python train.py --model="sound classifier" --spec_augment=false --depths=[2, 2, 4, 2] --kernel_size=11 --loss="cross_entropy" --residual_init="none" --beta1=0.95 --beta2=0.98 --max_grad_norm=1.0 --ema_decay=0.99 --batch_size=256 --weight_decay=0.2
Rows from block 2 of a small sound classifier, named by matrix and row number. Rows with one number belong to one channel. Each number is 500 + 50 x the weight over its row's rms, rounded and kept within 0 to 999. All counts start at 0. Numbers have three digits each.
After each channel's rows are labels from the 100 clips, of 14848, where the channel reaches its highest value: "responds to" is what is common among them. Only what is clearly more common there than usual is listed. The data: Morse code for random letters and digits, with fading, noise and interfering tones. In brackets: how many of the 100.
# convs0: first width-11 conv, stride 2 (model.blocks.2.convs.0.weight, 112x96x11, each kernel summed), inputs 0-95
# convs1: second width-11 conv (model.blocks.2.convs.1.weight, 112x112x11, transposed, each kernel summed), outputs 0-111

convs0.77:491462479468447456522434401448482535507521447516467518550532407464416541504488455475428441433528505447504610416545493478490379472440456421407524492523482479451477493486527535454537442536520541489498518500456469440396528486467512425428474501490575470406440475539564445514496331547506528484
convs1.77:500505461459443417422492492485436485545560529491595510525515519453542431510494473435586515410513511540573520502489559545487485455500546586503471453572498496452421625445415476481507403540581544425489473503431450495568542541503453513546383449489512461571581473493565510325489504495514483578460514513439482424527545462522538551523477532485
responds to: tone: middle (71); speed: medium (63)

convs0.7:508459437535507581523495486470411415468515583479476445508517550514562482518535470586564516441441554555430420553434457496436515430401524482522511473395590549486532491414576467525558568534595509518545507528555450577463497540481616511495471510487457469509496500513400505543571546460436429510
convs1.7:504461412492509511483489445560615469438445478488466478567517500452476490443572481530510451476558431506495440416466469539398466497450455529499520470419455469501483514416431429481484524522455435553485511552598503414485495522567621481427344490367468589525507446471429478501470549512573513496467532469479508462464524506472407541492460547439
responds to: clipping (25)

convs0.43:430412506529457488500421409517489516384453451446415492509550532473518485493458492407503506427454494535484477443572553540544395504482583410446472495493546492504554473554520453405563459536444361524510504475528479493488498533479545434416458475483519497358524449471453491492495425542550441519
convs1.43:516437484517583486487479462531491447506537511508616483505483495439477472424448510509513519461540514466515524380479477550473524517428575490475466537412501479539464447508316487552514409477493474628437528523565505542539507509553496486469516502405467500520499509380526515397431334462444478438446585474474456472484553534510504490479534525528
responds to: tone: middle (76)

convs0.65:447519483555484539434490424463405478533503506468377539467441435488461425502389481283493432392429451428412461461534492523527494546497495509467493530517493498463519528509484502489511443495505420548515542477502437429499540508403525405472455536458479518481563433474504449506486537519478474489
convs1.65:552397424489569488493517544390490521467542514542588481405518543450537508514407514506520415469562529445497621457500539497501500503516570443576460636460533520507458515516442510562574458406542573534487519549386503566500533550504437468551555457557460519472474523483476529493480376521436521539451436513478440485512563476576501425543536510515
responds to: speed: fast (100); tone: low (61); mains hum (51); the character "r" (32)

convs0.11:570488496475402477474606481455536525480469381421477485491538539575511529464531469456499561517423428494520552471630450435562470406510584489465452468507483566479454490524488488431472381507454472453555539436449512474464432533439491480460504557497404471486551368464500455453499462467557500510
convs1.11:490420516522525475481427421463489477506546591522525495497502461426516512336484435509559515545539481529500411470510552425499539514504529524499417482545490520505534542499499515339467498560444476532472439452463423550533542476408463521472522507492471396620397516470525550330517481494502503510566568553500471510485480450524443489476527422517
responds to: speed: medium (75); tone: low (67); the character "e" (53); white noise (41)

convs0.4:445511584585568567456563457501405469465489534503416536450485448448497431462446524336512433444394475445438491466466530557542473558526541470504536444485494468432463561505509563451548444532509393582587568427471470478503527514472504497479475530482514531504501507436502516539551520447549406443
convs1.4:373498397554551454401460440413498502424600453502526481409423511505386585405460510398452515424460505556493470494443467435479496516469424510584458524469521544524560440563518532432445547417454417515486464469467512549481448485482468556483550537518538485562433492500431527471504457507508532505505480466490441476524494457398547538471539535555
responds to: tone: high (91); speed: medium (75)

convs0.48:446472459485504478397470486453440459522511494468510498422474497559534436508505333432502523372458503521449434497474521492546536390563559485431429510535543541511487512408484377520508438509517492532537504455435441540525499554441509464497531573385432402466503548492443459533486519489552461485
convs1.48:565419370495516554449605552498478514458500466534541555535488474331446494562478436488538539508514446536449568526414480457556509550496564469502464533584462496472496396477559488509533493422549469514532475554420447553463552499515490447537489460489454458521549515492519508466488379545444489498431448500459541538491420490519541439493567431364
responds to: white noise (52); thin (high-pass) (32)

convs0.104:456496505513514587545534492530448428555554535531506513468417539476446485501524408477446437474436539533483444434515501500516469461506602521448579535569615577422519553481512462462498504499507520508526498474529516465496563582340582489535525537467512355475539540577490544551570493404524465538
convs1.104:554466363420419457469398457444492442590511484499508539484500507477545567478421483452504506529577493472563484532490515501471483458476464537527475491458496476521552550480461476475484483577444499511421522630504469462607551500475485574525462496450538576515557499477449535597515582515518512614538402606591517475553562516465548561458465408467
responds to: speed: slow (98); tone: high (78)

convs0.89:467531500487507479515489445495424542551545537478383517512528501507579516408464512454462473400447442552367444473494505522472541452544513490452446499557511538415561476547424499471584548548481387510531456456488344466549497480411480530453509474451498460491478478453567600471566508580529530518
convs1.89:489437460529451426516380427550416467388512519480481444497497539516465445432409434435490560440500454484514453421429490466476458477477515563480432470417545434522466458530479502486458453497479512487409514497614448543494495523522461546457398519421466532501434452433452496394499466406535533573436471421465423475411496452511466520465525507552
responds to: tone: middle (77); clipping (25)

convs0.58:483427483528514429503503420455480417417501432452392488459459477477435434549436499394468447510459573460496487438461575512535427575437486410502581466454503546499511501503503542470478469568471428534509558483481418493469454562436544500461472567553489496473471436521488333508465426442523460507
convs1.58:427455483435528463517545544445514459499440583558575498502408506397523535403454415507602423471504539414493520394542516487554476487502584504513572516518421583492447542503384488484479434499449487516509419524533496456509498497464525459500558471535504437556468475449595468374431440534469502410436565535438501461508576454523492503514455509528
responds to: tone: low (86); mains hum (60)

convs0.15:375458464522466513459472505478458499501508541514453497444473494430524434473456387428511459371391430520436411451513459516505498393528447487467486512516490431477456521475467435501542483522521457489492465461484355497505536478440555502508598494386444367454487554485476532439500493487514484461
convs1.15:526534416598491475504493498563491495358465462464417488512486481522486511578482449590447475484460440535441571491454453501476497527576532476494499595487522554478370453501522488492560544417518524537482534533495549593488435486592502395523471639474439493520603471543411513552464512479452518529465456578497513426464515472480488521421527449414
responds to: tone: middle (85)

convs0.69:420448499504529569479512440462423458481480529476426509450448467445521396444437431366461421394433482461406397482463422493444484481494507503454469547498514461421476511512458507488579407466500421507568535429480430488480519504439492446507468446422409451510488531472497561532547511462481464451
convs1.69:530523396520560448514495473511467481443535492516541460540423508485504531494417513448544550440518526483445515477536495505481528493468531574504497540490513487512416521526449486456365499428529497538429453426394518638473473538592449563503477568493452630592502509495379519501506413522421599546465529498451500441496553503504491456397517565564
responds to: speed: fast (72); tone: low (60); clipping (27)

convs0.71:427386493460466485450497408475472495404445455525441507501518514425519479505445534439471487441508469571442450420561557520554374454493531424508448502547523463453523516548483427447483448551417407517534507503519441486415502519483506395439513462527458505425494406482409496428540414538501501547
convs1.71:493446527483536467483489477527518440468488554464556436444495463429531489429459489559441490436476473432523477353471463560447479528423522468541484478431499457524423500497322481519509451531495492572434511488541457465535470502555511477426475472429478514508471433402479498465449371468434557430358537482474459421481560414524473471516533519531
responds to: tone: low (77); the character "e" (32)

convs0.44:539508500499469496449562503520485459480459404494517495469522622543515561463479453497531539480451396502419491543536389339553492488461565479477423549516522531525367495588534468463413421435480483489568523525518477466485428531433413518510481573453475479497497502488461409446545537515516435537
convs1.44:465443515483505502586547499499523452461522493507529533473391480423439462343446442444463562491547490535441482530546447448453548538470504410503515514533492425528558480517505521400478487495434479583510518454399471537479453527421540508473488439464472377566425557464556570331512469462439501498579446542527485455503489490462457504479551441488
responds to: tone: low (100); speed: medium (62)

convs0.34:394406474510522560458522455421509457511542519553427534503483469460499422472427455389484402464439518511338489502548537458537468476475541488494518539503579506427489480473460496497540510512516519529536524410468417499489517488420533522460524434436478424546488482509348550475592476435493438496
convs1.34:554466352529523477474453439538495401438521483502505482491480456498452522416431524582421412398489476518512499438535490530502553499401475512496546525428493476512501442496437514470489534565425474530526493419515487488454468526555460497414435483469447584448423413505442446422436420465500504408482575584485485452405546548504394501505488530529
responds to: mains hum (47)

convs0.100:490470492496538498507459453492416428511476422495416467500447437451436387453456435315549439445444528480416475505467447446496494517523544532487511446537536447531463539518508489493495439472472433598445515463555467514509489498442590464509541566418509447524559547455427490544500566421470430557
convs1.100:485487430338495478381502534506522487450485482530483499368458512446481446431477494414480458455436533413442550379527563394583522474537496430501541495565500548506454486550471460522517434509472487499494503501479570468545530470578484427490560517601470509472451540550545472540432496466471396498446450481470506520494486617458497492532465408493
responds to: speed: slow (77); tone: high (76); mains hum (49)

convs0.108:457476507453560532464486478428481435478471418438438525458461516464503325491438414406553441453369524500531440492479417475493535430538489517439494451479567508456534479441495462511563492478532473525486509440477434485566472461545589448478541495467386426501469497467429420509422498470464489467
convs1.108:553484404506535514578555509400580520603503511472576535588578519422557477473504504484546475542556488498458564532515515496512528461474547499492526487574476546535379498457566485541417506537496553584501373516477539481459530590450532449529442419480499414598472424503587522472471556491495508400505525519453523541547518514536584491537478565403
responds to: mains hum (41)

convs0.1:509542393406527490482444504515480502546579556505594503590439509581514430512556438525468585471466486448500513462501529427598563467561443548534455452514480477562487600435547435517469559471514483450437509415512451479490468452546481574492483513480448535600495504607551535516402587484471483539
convs1.1:526513516461509453453452460536469580488534488464450456483531503469466371464480515503372487404465513484502505487465464493480486484487419337426490497527513520531560468518361504425542499520362444508480527400556513405527493463498529458491435452436495441503465486482456468509404557495536407397472442501506497483484452488459420511518489456421
responds to: the character "e" (36)

convs0.87:513437498482506450491471499497554502406403437433525488445525521514553461446572548501439556510397509448577492502613471471424459439513510549471366491450434528490474520510424454524544461489427489446432510482468476476497483437583583492451551492639432467490486556499425532485460524576532491571
convs1.87:500531508473472479425439448464474507537513458494538488383487487555483417489496475468409511383398471454471484493535477475500467518510429454477506451534482438468500549481493524477445490529435487446528472452437397373514459447378409470496521470513510479561522508508453427597472524511539371470503421512540523420496419483360455512489443438461
responds to: tone: high (92); speed: medium (63)

convs0.61:442537508445488490567479487459422438564513569561480481482451511465485503463539414464467531493489443568322420446540401462506485400502530499403436438541511493443524444481450467495497549521543508498495382470524406443539541528386480438510522527435454494479514446514496497472609511518533535521
convs1.61:531445432531537504370451504514537458544462514496518536516527492589607441500508499375564483413516458428510447502504533468408415437552481477437467452512480449503462567509477417491427541546517504540470531552495432449563525522495491520477421491516459568460573495515394524547512586456549455512451423547544522388450499462463485595504482469393
responds to: tone: high (89); speed: slow (69)

convs0.33:470483505521513595437443472490411444516495509436433504420533494470541446479504419321528512382339523541464466449524506509531543451515506502419445476532560477492503496502496463384578513505530442496529512490493411537533499546499536447505497519429448428454511548488390483497495519467540464464
convs1.33:526414462499482515532525454588535451444518543506588500468515460433529483531503508532482485447578459494480601481438448503522536579480610495559421578487548507511515456528465520560567409393598522611442512592503496552515540544499496509491555546436426542464558528441454542474468352466455523538461566484497505548513470498611577493479554516475
responds to: speed: slow (91)

convs0.50:474435471503421482486441428487477470484470463454481489517522518463485515491496468430461507408474475480469460467540482538492382463479533371411443489477514509483463497501500433394521428535413404461514494486492479479400488542467511432395476510494489453341493446459481480495475328489515459500
convs1.50:501430504521561488419421449532477452459562504480633503488498482416471495529472482528539581446494462510488545420449464510468510536455548495465440576429490507478474463507329455548515368476473435582460525496495484560533567512524473513525529527452508531515515517406442509441428381462437472512378566494510424489499567477490540472429524501559
responds to: tone: middle (100)

convs0.35:537471437536616494460477554599516513505470495430482467507588447459496533401481530533600490602499492377567521521453451569492516656479496528534527465564466472499484525466549530512558449587481534527426444445521526429512504464556506511516592507522533555485484509509433466458434581444513427480
convs1.35:396549461433498518479508451498467546451495398506454464427431521496418438358452476439456456460394448498505463415517425457480498520486397401497461462502515524522528434511411517493485510473454472465506488456503519417480483480478539378471489457509480472494479433518491416470417510482523438426458493502538562471470463498368460517470514440382
responds to: tone: high (100)

convs0.23:415519592495436539448541499323487508495500370433538466487477464519500463468532441486479511492420471534495577515525543481567484496524533497403522501563587508545477469442488568531382494561451566472523506482459460578466505537451508467506459472371446439566508438529488441499508428544456509460
convs1.23:492512536460526449465453514495515489575506498547474500508492497459545423372513493516625457547526537484507501443564500496436496451503528453521481447469432536514509478473450528439444472510382481554484396428520474466471476524492547480485421409512450367544422475477603464364550507439473477467470474479442539390497553476543488599486481424411
responds to: the character "e" (49)

convs0.75:466495494565481505481379467510404510383468454398477462486539511493577483462499447382531517407466493496466483450552497521532468516457506439478480424505579473548459572528514455419561478525382389511549498541517509514490469566497561489426470502498493437415560466479398506529472436462497409528
convs1.75:530455525527584479514502466547548460454527510484617506513465482471528508443462508543520526457558519450509547376479480523516556565450584561487537560400519525494488435558359528549519395414521516610448513499574497478493554518535539505451518496388443490517526541431543548429481332495463533457470593472505485486473568517521531484477553494543
responds to: tone: low (85); speed: fast (64)

convs0.67:470504518553552570408469473498429518488513514391420540469516480442546397522457477299523516412348495508456480427561495562532511529563508492469498448544523475500527531537516505426595487548509374504510559503502446482506517505469555437500494504476442525491525488478428478448510504511561472472
convs1.67:515394499553528502548506449539525463420547524515598434430518471468534499433486523503478469487584502487459571423465441540508488601466582530605436556400556500536522457557426559559553472421525475643431499542483499540502534506472473462497534532461440519484526514388466536463470357481475558497418573484507436518504506468525548493478577496494
responds to: speed: slow (78)

convs0.78:492451510396490574499505433450493495515538567507504454473458560474559512485430416454438559463508526525434482392461444516478473424568516493387435509471409506452508439539481486479593506450523463531568557470438440465528527555369498459459525376429477420472501465460510561537576508552501534502
convs1.78:535462371508471456438474456383484416552496600463524445587494521399586494432455465487511525508569475504555416465449533513566483485432497600569480418508515469473484556485442508516420463515499464516446455479457446464524522505440480517499379457477543571559551407437452517418558442498549524582507489468506461438438560515447463477465463514523
responds to: the character "e" (53)

convs0.86:437479478505447544458477405446438540550510499506446544494444423465480505574486423480460500461546551483447553459469506536512424470516480455443537542547470459418589396519507532479536413553491526499497545446471403463440539471405532442481493472437521508463560429495569299570490496515511494509
convs1.86:428482433412496440487472511389481476564519525557604459476515558412576536462476426467534500509532477458515507475527550587538460525455557529521485429477463529444412531476459464516452443514507529547502494537488461509521519493488467491532379429500520500591447389422537561322508395519527517490462495467461472414437597521512509546522472545477
responds to: speed: medium (61); the character "e" (39)

convs0.94:394510542437439520494534479371463524497455407499471539470463473476517422449345494432452466448416421562569546471554525414541457503517474463472466526537578490487502454463501493440409519547481452446451500423435460508525487416478523517487440471413430457521454542476463517483487422553442520526
convs1.94:501545496477511402460451439445487494530518505562473466543493520416512481394549498513571410499525488456503467443554556476456501392498526521530439430506446510514448453439480485434440471608442557540485479465601541468493430515498518521501415506451489385551378427459525457376491565478498441466447587436434530428472501543457525540508451524440
responds to: speed: fast (99); tone: low (61); the character "e" (43); the character "j" (31)

convs0.99:479488548449455522442515479371509403469524475438536415471418510598551577451542427503465519513468504510485536478424484501502490408474540511481390477461541479510429500475473470471381458544526538541556500454446474554486438557409379471545458548417514408497525461504417538527442535455511463494
convs1.99:524452557508537460484546572507514486541408505482470529484434467504567515451486509478524440514524467414535421527554461458490522452526499403550496407567430517519553543430561455430397543443491415481509432494481430439494451466464585516442451357503512338523436478522565533434488468525438475474555468430521477457515509385501510504437482488477
responds to: speed: slow (95); tone: high (87)

convs0.105:473472453503498527437517438506416483534469523524462528459442512434467432511460388321472469392436547516464509430518444506527475451487499504434486502524455496458468538527474517451524450474503459522515547439383429460503535529382523419505469603404430405445477564467499498491490490537514518547
convs1.105:558460400562486574553613571441511508538492488461514537546545467431509585604489437547511565538526550503510539606475526549586528511483562526530543532574468523475449542484619529499498517454577544471538430565440483622522591468467490495553541497503482496482541526474519577564533511555433600599503511543481472582548491479529552450499555527460
responds to: reverberation (70)

convs0.51:514537504544555561387469461542450472450423477513441488490564486510529427450510523329538487471326444468469497506534532574506491509526512550534520424511492570509576589576481505427555482545466439549525485480475492468483539502489527423488455560481438549485514471460385542446510517547479422481
convs1.51:468425507527587509559481452577562457398508478487551539431424530564472421433460481460526517477516486475550460360461446520440491516381492522563468491448550487545528436510456561519508518426567433571413483425564485482521497498510476449458506412429500558504495441468487491472499444426545563501361531458521503446458563438569449482475546480449
responds to: speed: slow (93)

convs0.101:455429515496530499474507448474420483579483502548486465435477451448466463419463505476535453496362444477436488561483483548475468519430386451464477497438510447515498471346568489487545558536549455484397409390492422459539539431463546492543491482447494562483482544479585485422511525469490478449
convs1.101:395526502480560530445462483526500582490523409519482488564493510505490497504515549373488446374430440519515468413460476432463440472574488464453474475421483516448556484482429472509504497434493508493494487528336511482553488543478555502524511552466519492472438491493384536603572525441527451438431383465527540449495507495477474553477466383444
responds to: tone: high (83); clipping (27)

convs0.12:548462456495529511452582495447552439542456498494539505459489532595532488407564485418483539517398484437471606515529573528509479420562469593466485555503498514607476545527495504443518464584474510430535511468431455560495489523499458448465452634509530473487427531538349520502498492445519416469
convs1.12:489427556508455505481494532509505491520443466475490517478498518507491509468436485486546483466512460488540418487570470483463495493445457468554547425570433472570520521459581546508420582496556497495580375510563457424614426444456545491450496391475524398557529446548520560488519548485436527472531549429502478486536504385445609380459492598447
responds to: tone: high (97)

convs0.29:406487489516503544459518449461484448490517534524449515444456484483512357453455468379497445399384486460355422493535443481508495475551551525490513567533536476400468562481471496495529457436554485524540527471543498492501556547411529440463536531435418431460517507463466502559527508412526413514
convs1.29:574577442504554495480500485545496497518548540425503476506483418514512646529389491507460524463576483503463574598536495477382527517528515483449520593571551533526502528507547530489510546476477575523482453497390498640554493526573450571519537641470421522531558490528479498544554465482445578510468513573500501443549504533502546482408548490476
responds to: speed: medium (68); clipping (25)

convs0.41:485498538523573533454420453460443459449439530444452556462534471509563475425514471409559512445371460447430445483444442526529531478480470495500545456505540616463539418456473463434521508537504454509512470461529410486547511514497498482482437526481472493551604491448370519456608556451539448598
convs1.41:502472479521534533490456411646495441498490540552511462443495521590593464476443472468551501389504470468607494423487416515372503523415487517449585416492522492497500428467423506527454528411504443502463458487607429443523489553520541466455444465422487517545483496564488476474512413449520437505439544466452527524460506504592453463518489530424
responds to: clipping (26)

convs0.76:466407448504457462553428412475513450513493458547480458550518480488480556440534458515483454495540462451509514526518454513475367472430515400469467496493518510494516462472556478441502454545433555496437364470500549484403523480494454429456457509488546504432373508532493483535487313480464440458
convs1.76:431473516493526473415468480612501447544528467511519514510557545487490466541475511453581525382478439438589490410415538556419502477422542478520445464471503544495434524475351471559508431471575486521475524466497500432504550539575485497511439487428534554458547456455457540427433382429514471502374487510465492425499597503477543466526495515521
responds to: tone: middle (99); white noise (43)

convs0.6:428466467516465511469463388427485509535458487485500470592523408500480508458545440485477493480504493446475533489494508513524368505450508421456529535538466519505519530466501456468498363580513549490528541546496440437408535568482475474401480531514523414433498474524489502610497311490481454560
convs1.6:451537546478499470415483513508461490563517529527597492532520561425523532510469485491555532413542505507523514466485524587561457469540528508466475516604488512491469526494395485456531425417548526472482490456498400487559546531492436536519485391439534420566488490462563516352470417546513505571350530474465459464476613490489585516505518440586
responds to: speed: slow (93); tone: low (70)